python train.py --encoder_arch="mobilenet_v2" --model="image captioner" --dataset="rendered scenes of toy objects such as cars, trees, mugs and chairs" --train_examples=97500 --image_size=48 --crop_scale_min=0.8 --horizontal_flip=false --tokenizer="word" --vocab_size=62 --encoder_norm="batchnorm" --encoder_activation="silu" --encoder_padding_mode="reflect" --encoder_depths=[4, 7, 7] --encoder_kernel_size=5 --encoder_stem="deep" --encoder_expansion=4 --encoder_widths=[40, 64, 120] --fusion="cross_attention" --decoder_width=192 --decoder_layers=7 --decoder_norm="layernorm" --decoder_norm_position="pre" --decoder_activation="gelu" --decoder_mlp_ratio=4 --decoder_head_dim=16 --decoder_fused_qkv=true --decoder_bias="none" --decoder_qk_norm=false --decoder_parallel_block=false --decoder_inner_norm=false --decoder_positions="sincos" --decoder_cross_attention_every=2 --decoder_tie_embeddings=false --init="trunc_normal_002" --residual_init="none" --optimizer="soap" --beta2=0.999 --lr=0.0015 --beta1=0.9 --shampoo_beta=0.999 --eps=1e-08 --precondition_frequency=10 --max_precond_dim=1024 --one_sided=false --adamw_lr_other_params=0.001 --grad_clip=1.0 --steps=4200 --batch_size=64 --epochs=2.8 --lr_schedule="step" --warmup_steps=80 --weight_decay=0.2 --adamw_weight_decay_other_params=0.01
Rows from block 3 of the image encoder of a small image captioner, named by matrix and row number. Rows with one number belong to one channel. Each number is 128 + 24 x the weight over its row's rms, rounded and kept within 0 to 255. All counts start at 0. Numbers have three digits each.
After each channel's rows are labels from the 100 images, of 14976, where the channel reaches its highest value: "strongest on" is what is common among them. Only what is clearly more common there than usual is listed. The data: rendered scenes of toy objects such as cars, trees, mugs and chairs.
# convs0: expand pointwise conv (encoder.blocks.3.convs.0.weight, 160x40x1x1), inputs 0-39
# convs1: depthwise 5x5 conv (encoder.blocks.3.convs.1.weight, 160x1x5x5, trained with AdamW), a 5x5 kernel
# convs2: project pointwise conv (encoder.blocks.3.convs.2.weight, 40x160x1x1, transposed), outputs 0-39

convs0.128:124161187161150120094121155116145167139098146138111111102116132087113111152133127126091129137129148139148099145105099079
convs1.128:083133150126098128140109086072144122120126137133102088148161123100143135142
convs2.128:118103130108139106125082162159102118115124126118140159084079159158143155131141122107123121158155089172122152128151121154
strongest on: yellow object

convs0.53:081119123136200166102147121117138130170125166121092108153069141138145123146109131105129145144135123139099134125133140131
convs1.53:135147102118136120076111127118105131136128124124140191165125122128071105127
convs2.53:147132156169128159150131120163113129166122139123109146116118164072155113106149144115140146136181163151130140113111173117
strongest on: bottle; largest object: bottle

convs0.101:116103121172139159114167124121148099104115119146091138114138137110100114152173151132183123102150161140125171131122151156
convs1.101:125137147132113137150114099122130080070099101126101124141140147153160169142
convs2.101:099117115075136122117119131144110087169168141119153152137070107115145112173091129127103142127114137104148122113144099146
strongest on: hammer

convs0.47:122119182122122107185146149160134101162136160116124160109109080154079107144150103149133109123130144146112152135119127126
convs1.47:136134133107120132108097153127128107099189122144123094182114125107090132108
convs2.47:169095115106109175141124100115148117121094138132089091119109105140130156124069139092116115128112175120106127122139099127
strongest on: count: three; blue object

convs0.144:150142089109109138101085127123124127088109113112104127145108099117097101177119171102112120128102090141111110142098097102
convs1.144:130131139123129134063059088110129107087115127137148136131146122120134130130
convs2.144:138147147137162134112132119160128112146104122107112096146194123093120154097132097173133132097091174132109109139111133147
strongest on: table

convs0.26:136159107099143122112180141140101125135154130160094091124165123121101158114118092169132125112127112146107144117184118157
convs1.26:102116112099109090096076100120132104111133132153168160154142137141129122098
convs2.26:127097117065098163107095135131140121080143132088144129111190127124132104155119130130138116092145104154147139141139117138
strongest on: red object; its colour: red; hammer

convs0.1:119157144148144143119119162123190122165076136107121107136137104135107156078118126153116111160113155150091119149142129148
convs1.1:131129097124127096107123137147106105106145182113124078122148141121078097133
convs2.1:149103192131136131133112157139167134156131095105144156163101130107100152084134127088138133144135101137136100144169145131
strongest on: blue object; its colour: blue

convs0.46:190152147121134156143143129095132092123170130097139157160139141111123140116118120123070143131165084155109118138145115129
convs1.46:146124125141132132116162157140135156185184129131145163157140109127151149151
convs2.46:097101110126099124104092133133112133123111118184121114090101116140154131134111100118154127116066156082149141133112141093
strongest on: teal object

convs0.29:110163088118086148095118128151144147107108127115129128152121176145144144137148081128129118162142100185103122109141095138
convs1.29:129137143135128124138150146094073137145140087085128130104104099105137098092
convs2.29:129147123137111108105145095151119124100112178125095150159163124168114106136123135115129151106178145182114161108101122142
strongest on: red object; trophy; its colour: red

convs0.141:152121135116089145159125178118154124124099113117163163101101110145094125170159138120133160156131149153142134168106144097
convs1.141:130123174129120116134176154137101127163149140108107105113130087094109092113
convs2.141:165158112146116130118105085137130112124159119111155107110167094118147155122073153148126133132097129086146167096150142132
strongest on: red object; table

convs0.148:130098125086156155116152120117102091179121173113111139133107112108116107125182104136104144140121125179109144145149135111
convs1.148:153148137141117138134129139116105095082094099096095086102093118123114107111
convs2.148:125174149134148101118163103112167131129120085101137105083110102130129104119178134158133164099113132141129108161144097132
strongest on: hammer

convs0.137:087147138121102102130171149068152110173165158122104129162128153144129133131154143118117112095139104095125117105138115152
convs1.137:135103146112131141085151089115141083153103138156085162104138127108148122130
convs2.137:152127119155137142121124146172134164077106115136141109080151152166125098147086105100128133134084156150126145122098134115
strongest on: orange object; yellow object; its colour: orange

convs0.119:124109088145141127109185110136147152096130130085128120111101136130179140128115102154141162113114105111100089116152112089
convs1.119:114123118135139136092144142128142078189100122112147127117132126159078143110
convs2.119:148135136099146083143107115127144120153118046160166139130138139122132136121136134100118127157105134145129174148084121152
strongest on: flower

convs0.146:119137149131123102188086163100120092102131133101115146126144114081132120173122122127112131132131141149168112124146171166
convs1.146:119117138135133143127123146136127135165164145143156189186137105128167127125
convs2.146:154124092146125150096117121096077138183111106141150179152136140151122091133139134130140172122121145110114132122159105098
strongest on: light from the left

convs0.122:105092152138135152138139106112139108085141093162163128113159112130122130126130134103172098130105140120144192124144104171
convs1.122:104121119128134096098141106107109180149111099114198140117113116130131109132
convs2.122:136071116117152144158129167106151093123141117082165112097134117143156153147148102112101110131130122127182164136135129118
strongest on: black object; tree

convs0.59:150108151152133134067161156124164107115100134114119116173122119139132102108127130136139118157133157135146130093112193099
convs1.59:115103096110117100092088106104125096080083099137146136144149130127136130128
convs2.59:140157128134134134127122134142170107162130084109152144183140130130128117135103150161141082186113103124112135079139111134
strongest on: barrel; largest object: barrel

convs0.142:101145095141134156114095142125128128106102168059114118141133102134129113122122110106100141128125156136067088101128158130
convs1.142:095135135132120098139180128092111132124121110139080095138111126077117155139
convs2.142:135100142114113151109129105125131117101122163112086132108136142154079174119157104115087128106153130126082167085129133140
strongest on: blue object; bottle

convs0.30:080133119132110145109134147172120095119150122154152196134113119139141108144130106117119091092107131143124110070139130106
convs1.30:127132123125127130109162087124118114185062137120131156084132117123125134114
convs2.30:160144117111132134131150101129149178135101124170169132156131130143145117140145149128126200155142133107107137173115111097
strongest on: candle

convs0.143:142099120107147068122175119104094129114097151120119171123126083155160113143127159089137132116118118104109160140124123104
convs1.143:146083113147133145137089125134140175099096100132149161125138089114144099132
convs2.143:143082138114133143122140136085111137137111178134080113168147159153098123096149142118140172126137110149144111140139130080
strongest on: trophy; ice cream

convs0.93:141154108155149141100084131141135137122124142121105101127153150146173108149118163094138117189106163127102094156140125101
convs1.93:115080094123131118121095110131124159134115134108146159118090088109153095097
convs2.93:085126155112131154108121128110131146123136169150131145171135139127152117157128120153113158098118129150134072187088105115
strongest on: bottle

convs0.23:101126081137182085102126091132118138136099146140111082115150109155164123138140107132098145133126129152104142143120105082
convs1.23:118089173139113097077144133139151114106158107115164126137090111148118133138
convs2.23:152170118122112078128101136099113147063119149134128138129157150149135169126111178133106126142169136151149124119110109110
strongest on: flower

convs0.152:160110124111158141114102128162134164177085139119144127135149171120153085158097164130148112105126123139096123087138122133
convs1.152:105101094082099114099092093112139107102111118124138090124128105113113095133
convs2.152:122111117147097129123094090146126175123132104105085106103124161131139083151126148126130119143130189119130140088140170121
strongest on: candle

convs0.81:080110124107142134141128097121111129129135158118141114122110128106145088177147138090084131109112108180152084159138140146
convs1.81:127124102103105145095108120134108120130139127131172184171128111117173134102
convs2.81:142140160122122121120190144099121120135143126166153157108151114157132154106108091158156156115123165120170117163139096129
strongest on: black object; hammer; its colour: black

convs0.115:101092123162131145146124123121148119127127117148134196132151143071155110094145154110154124107155095122132177132105131128
convs1.115:130154174135135134129127099107145151099084112167125079094105137123110116113
convs2.115:137133141116140151108140140079139064116152123153179148117134126161153111114123124157145115132131122157145185141155149100
strongest on: ice cream; trophy

convs0.18:159086149118113108164122126115131139153080128158141115117124107140115115153173170111182087124141120136099109127118141162
convs1.18:136142153157143101122131111120095076087073094124114117096123134143129122132
convs2.18:108137089136111137136133153116092129104108154156137092115144095154122127160142146180129065092121130118151098125111158127
strongest on: teal object

convs0.75:126108106171153130126107144104118149083118108149105135113177080078131134138141122144123113122110123147093182116104135112
convs1.75:159131098104121109107116159168133146156163122131118114090090111106096101114
convs2.75:123122140106125151092123116132154115125180124127120163135185099129156142105167151151132158114090110103174101124139151121
strongest on: orange object

convs0.15:150132127174134088099110118133112120127107152119163150099105114190116173123147138159096124138133146115123094172112119141
convs1.15:107132178144108162164097099128103088083109120132123154138133133136106140145
convs2.15:125153141120122175136135163079115112102144117156093173145155153124115142068126110136100114122147104142116155127165125145
strongest on: light from behind the camera

convs0.65:085091083149131102116145150144120168135129138115116108125141122170104147135149090108115080137132165098130127109175129115
convs1.65:125115062104108132133087119146130110083146132108094105139148103117100131135
convs2.65:142125153111097148164112123103105097151145115121155106113114153131132150120119137121154109135105134088147140159168199090
strongest on: green object

convs0.158:110114118168152114152135195140103139122123175155087145121130184153162138155147109115156123136144140137129154123113129127
convs1.158:143118108126126113121128153116105110195146084117103141099082130110124103141
convs2.158:110083164110168148090102099108115125152118128135158150167150133108144125124133147084142124149127119189141120110098106136
strongest on: dumbbell; largest object: dumbbell; bottle

convs0.67:139120130079131112121151114127152108140172138126134125102177158091153124110158126108111187131104156149149172137148132137
convs1.67:097094130122113093109134139117089097147115095085132159125099123126174126115
convs2.67:113111164133106180115110135125125178157126133116095118093148118097119110146175138096156120156104142123105159130118173119
strongest on: rocket

convs0.52:142162124117142182150135174125132165138128108152107144108118160126160160130123101102093099096148106099158123151102102122
convs1.52:141110088102094147126081103079147133106094097134145123130111139157140137135
convs2.52:092130168156137120163148103097135132184117073109141132130152118120118116121109140125135156111142111089178093153126116126
strongest on: pine

convs0.94:113117115126110165125097108114119144145179116122120151124120167119140091106174111111147161171132111145190132126097113125
convs1.94:110122111113114152127130108145102137164163151106092095086076135106115117117
convs2.94:090111113112150096116113168134134140114092110122126100160179176122109078141142121104144154120094137160107116108110119135
strongest on: bottle; hammer; largest object: bottle

convs0.6:111122127107110121105114085129152150146151144132109122152174155084107122099175125139126149072129115148121152135127112077
convs1.6:107109157119120124128166125130146163098105147141133063095148124108093127142
convs2.6:102127144156138164165124124132142115113175103095153125099160140114184146146149131120114147084135131138143116163108128175
strongest on: red object; orange object

convs0.49:143109103154130117141143130154141094137085112127107135121123117128178115145148117105109195102149122135089141171094133097
convs1.49:104093112166127123096135153125118085148157120110097133144132122069117151110
convs2.49:132144120126132133141144144092106126142132124118111088121158132132109124141094137166150183185127126151146105177093174125
strongest on: ladder

convs0.36:124115110137121137142106124156101170165115133111175144148086093112139099110106162100125126122133085149163165089128134142
convs1.36:134121090104106149134115112096124121062111115143119083101107133122093114132
convs2.36:131119130213085121137087120146095169136124125112182124125127144127143108124124110124127136152091108147121152118116151115
strongest on: black object; hammer

convs0.102:119111132124141086143120198135117104101154118142140114094156082135142153132125114143149104146149182113121167124154114122
convs1.102:098109083088086106103095118146116092119161154127133144161140130123143134134
convs2.102:106122147139116181119154128115110106137109092131159101102150158089141137183142149125146124090108119140162127135131175154
strongest on: tree; blue object

convs0.116:143137122135101142144116109081152143167130177132097179102154152156111156138115160123133132097112156107122111128108171146
convs1.116:115088108118126145113140159131144082113173104117102117150099154093102130105
convs2.116:150143136133127176147140107105158162104130175124151137153129135159112132124111105117151145076117111106113105189104145147
strongest on: table

convs0.150:097147110114159124123098151109121116124133118121105086139133124128092135120175087139156101143116130115058158101158113151
convs1.150:144127101104122090113155153119099133130121098111119179149090110092148136099
convs2.150:120152096153124092098101127145107147150105123139100100121095106171115132108133090151165075113164124122128122145102096118
strongest on: snowman; bottle

convs0.126:123141096133103153126147172096142112065087127158144074132149148132112139130108131094121104110111129120127171131149104122
convs1.126:172159159145129151123094089138115106101120151139157156168150130131133147103
convs2.126:100125150097142096118085102126112139178132143167091140173168142108147103153166143153167129133124133132139119129107111120
strongest on: hammer

convs0.34:157143123125125140093149168104134128086121079173116113121135122128125143116099115130167107154108140102108192117158108138
convs1.34:087078107106102103117112119110108099126153156132106081120136141122090126120
convs2.34:164129162148092126149093105122138134141118104139110132122173166135145095096160169135140141142137077120113145158154146097
strongest on: count: three; candle

convs0.38:109166147105177135107141145149113122141113177114095088136114144156110118075123119151123159097128091107150099127122111126
convs1.38:091076105135143075129156125141095133147151097133130122095100129115117105118
convs2.38:119172171139110072135112140108096138136148117129104118060130115131092105128123118143106131156151138096131142160103133150
strongest on: black object; bottle

convs0.156:090122080132140084114168084124139119107138100142148168154139136128164122137083117144113096099103141148117136148117144100
convs1.156:129107110119095126083139172071123120148161095127127144150101122119113109111
convs2.156:167148121148130177136129151104159150146134128126116128146148137158155088160099157150132143162099180147131142123111096095
strongest on: table

convs0.28:157133183117132111176092109154103134127144129088119160137103107155129138123086126185102115138126113102147134111114145146
convs1.28:120161156121122088140103107149090141109128181116132130149179116151123131108
convs2.28:171108121152100174085119133093146142129118137120080138132145118106110117137152105098099146163127127170080155112120120130
strongest on: bottle; red object

convs0.20:159154137099096170118092115179116121107128161132125116054145126138116104141117105132143133135097141131143176118128117128
convs1.20:135143099128145108136119111130152074172112114135081147121138104136076125117
convs2.20:139155141114150127141154161108101147127134098147165166156126138122131141102162157150092145128090135101128144115062100144
strongest on: black object; dog

convs0.76:181151153094138126163079129105126154139108136136133115159074112115148130142135100133149120110133076126087118152120111123
convs1.76:129145188142135134154187147116163149170137106136114114112117121129152137140
convs2.76:119090119154116163117101091138118120113167118118114150112187107144122118122121120111136118128100160099177149145177130099
strongest on: green object; ladder

convs0.79:140157152141120083132151165137095111087177121164121120150151113158144151109161090127158091126127141135123108161131110119
convs1.79:131091113118118120163150152126182160131156186138129120112164126141142122125
convs2.79:137146098111140144124135093084149114134089157079124155120108107089127093161092115104074136142131123142137133105116125153
strongest on: green object

convs0.130:115150103124171165152139190118163093119111143121134140124124132117113141133138127124059139095141157108149109102158119133
convs1.130:126148146147103125166163142111084126136135135096103123101103098083105098115
convs2.130:118107110131169141093132123128156159118108157110102166132170126149149118112174146128081146123113122175097133099133095122
strongest on: pink object; its colour: pink

convs0.12:117110131094147109103154130113129131163108145096080067116132159143148126145136109103089126082148086135121142123111153137
convs1.12:130128054129116131091147144090119125166135083118125147120106118118115112132
convs2.12:119097181120157088116123130147094132150118087115137151149163129097162098108124123103129151141104100123132123121120189142
strongest on: dog

convs0.43:088128127129138123114094142136167129119124116128188105128144148180163149106133101147126136148172088104131083148138131139
convs1.43:126120106135122132111090166122143066095145113159073135126125142124139146137
convs2.43:155108125190155127120143132128139163099175143139116095083145164145100109113115147151127167156133103122131153135120159130
strongest on: rocket

convs0.104:103114089132161131155172174103090110148120100109098100120103088091116117140159105104129138104114152134128101118129126158
convs1.104:168146125138138125129127130128120098082095134165106081109145160122131126175
convs2.104:141189102161128117137155155099147103074119137115104138159099082148074123131139114111128145110116126142137118144134105117
strongest on: count: three

convs0.33:117090146134148114130156117110150127173126153121095117152112106188168075111124118131137114153133165124111144127127121081
convs1.33:094148173171110092100130156119159139097126157138152140116130110115150152143
convs2.33:168184123132137103162128146132136133104128133124164117138130162088095183119144130158116136096152089112157135135140157142
strongest on: bottle

convs0.10:096129123163127114174151148151157108122167165113094113096161117120113105075140137168108148125152147102106138129139147137
convs1.10:092095105121137118118109116161118117096095148103110079094118092113121149134
convs2.10:117128156165155140161138097116103141158144122091124145129098121086094118125133177158111150138098153149102154099131163146
strongest on: snowman

convs0.85:093131100106129154130143151118119155104060112146134083125115144119115137143098168113099098102100137086118131132155107145
convs1.85:136140097114105135119068079103135116086097099130141131149119129135137147154
convs2.85:083124112128088110175126153110093129109161133122143092105107162132129147120113147155115077096133116094140143137124155162
strongest on: hammer

convs0.48:156160130070113143119090104152104114132155131158111133087113133144117121138094095141147138086131116141168178126145122137
convs1.48:115137112124110119117137125121153088183063158145101154098131137130119132120
convs2.48:111150105174137125132176142147114147120110131141140148134142099169133145134090162136120126164066167104112100124106108125
strongest on: umbrella; largest object: umbrella

convs0.27:129141100114171149101135095151145146125133161102099126060139148112097088097099115131114132146139168122127119136150155145
convs1.27:091141106158114085127087123087095132122153102126109093147123119111112152106
convs2.27:117144134139134153102092140130107154065091145120103074121124119118145114111079115133126127149094137101138164133158113157
strongest on: ladder; black object

convs0.140:084167102116120148130154151166154188100134127114128124132133126147143110111103104130122130141123079178098129102110113102
convs1.140:113137133120093110106106109131146094083109134166119086128161134136112166159
convs2.140:163129111111107097082124111138080132128115157098118093101154112147105121129141139131156156116114107126084084094098150119
strongest on: red object

convs0.159:145133102136118073125119074123143110147130110134118151145061109126145109094102124101123124125159090107139122100114129089
convs1.159:113092097112147157161169157154147157143155144135124104127100138122122082138
convs2.159:107150133101118145097111112117108141129156172094144127084137125133137136154124114146147148151083171145110106153175082136
strongest on: house; umbrella; largest object: house; barrel

convs0.154:129089141091136103132144130181149147130114099086130129122162122133132130165125090150132108094117105108156089114133168093
convs1.154:134141138121136126140091133126128110059169128155077121162132107119149136117
convs2.154:122094144137116145119103129135154112119154153171141166093156119130134148137099097108129144097114114173123177121069129111
strongest on: black object

convs0.123:108118189097115180125136094102141168125093130105141136129176127135141129115132123140165114111078156126108146122112118117
convs1.123:120115133125117163150155138108146127110114097131109059099093121112116113091
convs2.123:149161146110086173117095111149126114126145096112171129132128112161160172120128082121156126116102158132118147109138096105
strongest on: light from behind the camera; airplane

convs0.2:152091138120153124129153075084069113120114120085091122120134129159110116165144137084126149133135117121130124133128086132
convs1.2:131122130127123126081112105118093084104108111136144141096109161166159103097
convs2.2:189128146080110132167151157160135106124171142128121146123117106121144145125141112132116101154130128100150081174135101129
strongest on: dog

convs0.54:127158136103121111133110179091117090170152096152181142142090117143122122139112104114139143143125113153151106154134082127
convs1.54:103111087120123144151191176140129106130152124111108111131101146154141138149
convs2.54:136097104155114104138133114157130105101157094112059107147138139124104116085139134177123119102099113110104140128132162143
strongest on: red object

convs0.56:131155064105123146115117121111136127135123125177122105125104135175137167121091145123122126136114139128101125143094127059
convs1.56:125142125107107129092079075081113104104098096137127114113107115118128131119
convs2.56:107155153138101115148099148108108097138174140162167117133088128148150143120124114186149107143135114150157133138162105100
strongest on: trophy

convs0.96:116088137152127113124135128187127101088150082110130169112111112130164106136133093108110127072116127139122143090136119129
convs1.96:124120135099137126117144089130130102165081146148090161096118129099166106120
convs2.96:162162114141103154114114137110155130154077149146077115151118154120093125134108180122140155159114148133110122162135143103
strongest on: blue object

convs0.73:089106086099113136142107105120128168144133108153143091111128158132123174123111145117118104112135150089150105149080167118
convs1.73:134132112111105147115077079097137109084091091147131109121106121128134142129
convs2.73:086121139096135093150089126122098150121132113193127105105107150142140175124094170141131101115124138115143119149163124126
strongest on: blue object; its colour: blue; hammer

convs0.157:125143107125168131118093108080122118115121132154072132138101122146128111101120111164113119121170106128123125094132137197
convs1.157:149119129117138122066110097134131070076093141125124111125140133143143127134
convs2.157:158131100130173146131123143112112146103118167152099174146139127176167143121111098121128151106148155154082126143094127135
strongest on: blue object; its colour: blue

convs0.13:133090106131137088139154134133134117117098147157116153142116136175169176148105149111110138153133170134116177121166137121
convs1.13:091129162159122083085132144135124119085107109144147103097131115154130135157
convs2.13:133172148136142101130114135120093175159145117128163131119163135144123201098146119133108120129135107142142109105100091102
strongest on: rocket

convs0.88:156112079159144135148165135119106110124157094176130142120137123144104174081147120118136135088122123119130185129120133129
convs1.88:076116102097088106120110107090102123147146130114096109117135111110104098112
convs2.88:175134151122114100147100117134100144141120111143101113114093146134102109098127166171171156123140092129126140094114144080
strongest on: hammer; bottle

convs0.71:120165143131137114119113094095136173200140100121141139128131127133127114106177127118162133098119133117130130129121062133
convs1.71:096134110083088115162167166138117094099098119133108122116120155143136120115
convs2.71:073129141158121124178099122120129142119154166133135099120096138142166145063160125104123106123105115131108134159103121124
strongest on: airplane

convs0.135:198158148135140156161102143120100143106127134106080102145143148117124163152115090142150116107103131128114120131138145169
convs1.135:137116079089124134066075123121157113100125126136131136115130143112118102123
convs2.135:157133137108186131149111138123122154140129151093118088147102121081111137109125136121139092161101134145116147082153112173
strongest on: bottle; largest object: bottle

convs0.138:161115146103160119146123083116082066100139129126081145153131129094171155120126130143144118114118128153126163109125118143
convs1.138:116140151142134152190157141131144195170153141130146132128125140135119125123
convs2.138:136141133146123138096113120137107174133145073141192095132145127125119093153120166140111126108132158071118132139118107113
strongest on: yellow object; orange object

convs0.44:115109163143131101143166143091125107136101150170132175129139129121103148113129124069126067125140127158114121123111103146
convs1.44:098096146136089114110149152086130109164153078140105140120114144101120137112
convs2.44:187116129121137124146129137112106136115110097141165111113079147119142117098134148109176133073111125152119134144076134142
strongest on: count: three; green object

convs0.41:120157137143144120122090138142149146117185083160113106133113120148171114115186152129116120153112142132088110101149106128
convs1.41:134170153122130153165125137133098089095082097115138133120136159155152137106
convs2.41:119108132134145150156147139174109100106117160126131120094136104145118164162086168151105112102118175111135156124093101140
strongest on: blue object; bottle; snowman

convs0.106:106122124144124096139127155096114100126172117168127144168148167119161150157178092124127106113122158116109158119098147139
convs1.106:099087084089106100081093103114130118113121124156148133115143146139131143140
convs2.106:147095143110128162134150102114096123149166128137113144142151137096164133149153133168128124104061141141121139110115182135
strongest on: orange object

convs0.45:121131153090132114113117147103127156062145159125135104132083118099147139129159147065094144126113120139134140118155119155
convs1.45:131130163154145128113125130135133115084084096136084072092124128121145140134
convs2.45:133177110147126109104151158146152079080108113112128175097148151119100120131131134131120138119171133121144123069128125133
strongest on: bottle; blue object

convs0.3:110134096156135119123125102118161169139111125072140116146131099109117147113136103107082140123103093075093108108140146150
convs1.3:126100112153141163131098141167136102105115137138144156103110105140172149082
convs2.3:108139134110177101162152148129089111118158115171121101110115126127169124170143152113119083119122165154147137152135155118
strongest on: teal object

convs0.11:132117131120127118132092093099118146098105175086127075126143169143106124129119111134103143128149133091074132140094146105
convs1.11:133107069117141123156089130147103172093146143101145120132131089120113115121
convs2.11:152122137139156098142116089118153131120122135105108130136136168132133097079102110129122118121120186134163109178086139095
strongest on: ladder; green object

convs0.153:122159116104130074152143105121135116146134139077115098137109118149122110138105130162131102078165105123119089148117104171
convs1.153:149119128139138128109085115137130108074103141140116052117142140129108130141
convs2.153:127117116127145123143185140151152135117094136088099099138124130153085133149123138102108125104163151099105133147070092146
strongest on: red object; its colour: red

convs0.118:069127142121147141116150124159190089104086137093113144127140158133120157126088125125147143119122119134141153159133089118
convs1.118:131146107111112138151109074105136163132074108121141103083108116122128111113
convs2.118:132147130111131111146145154139096105147118095126110140142114123118151160190144168139135126168126087111137173153092104100
strongest on: purple object; hammer; its colour: purple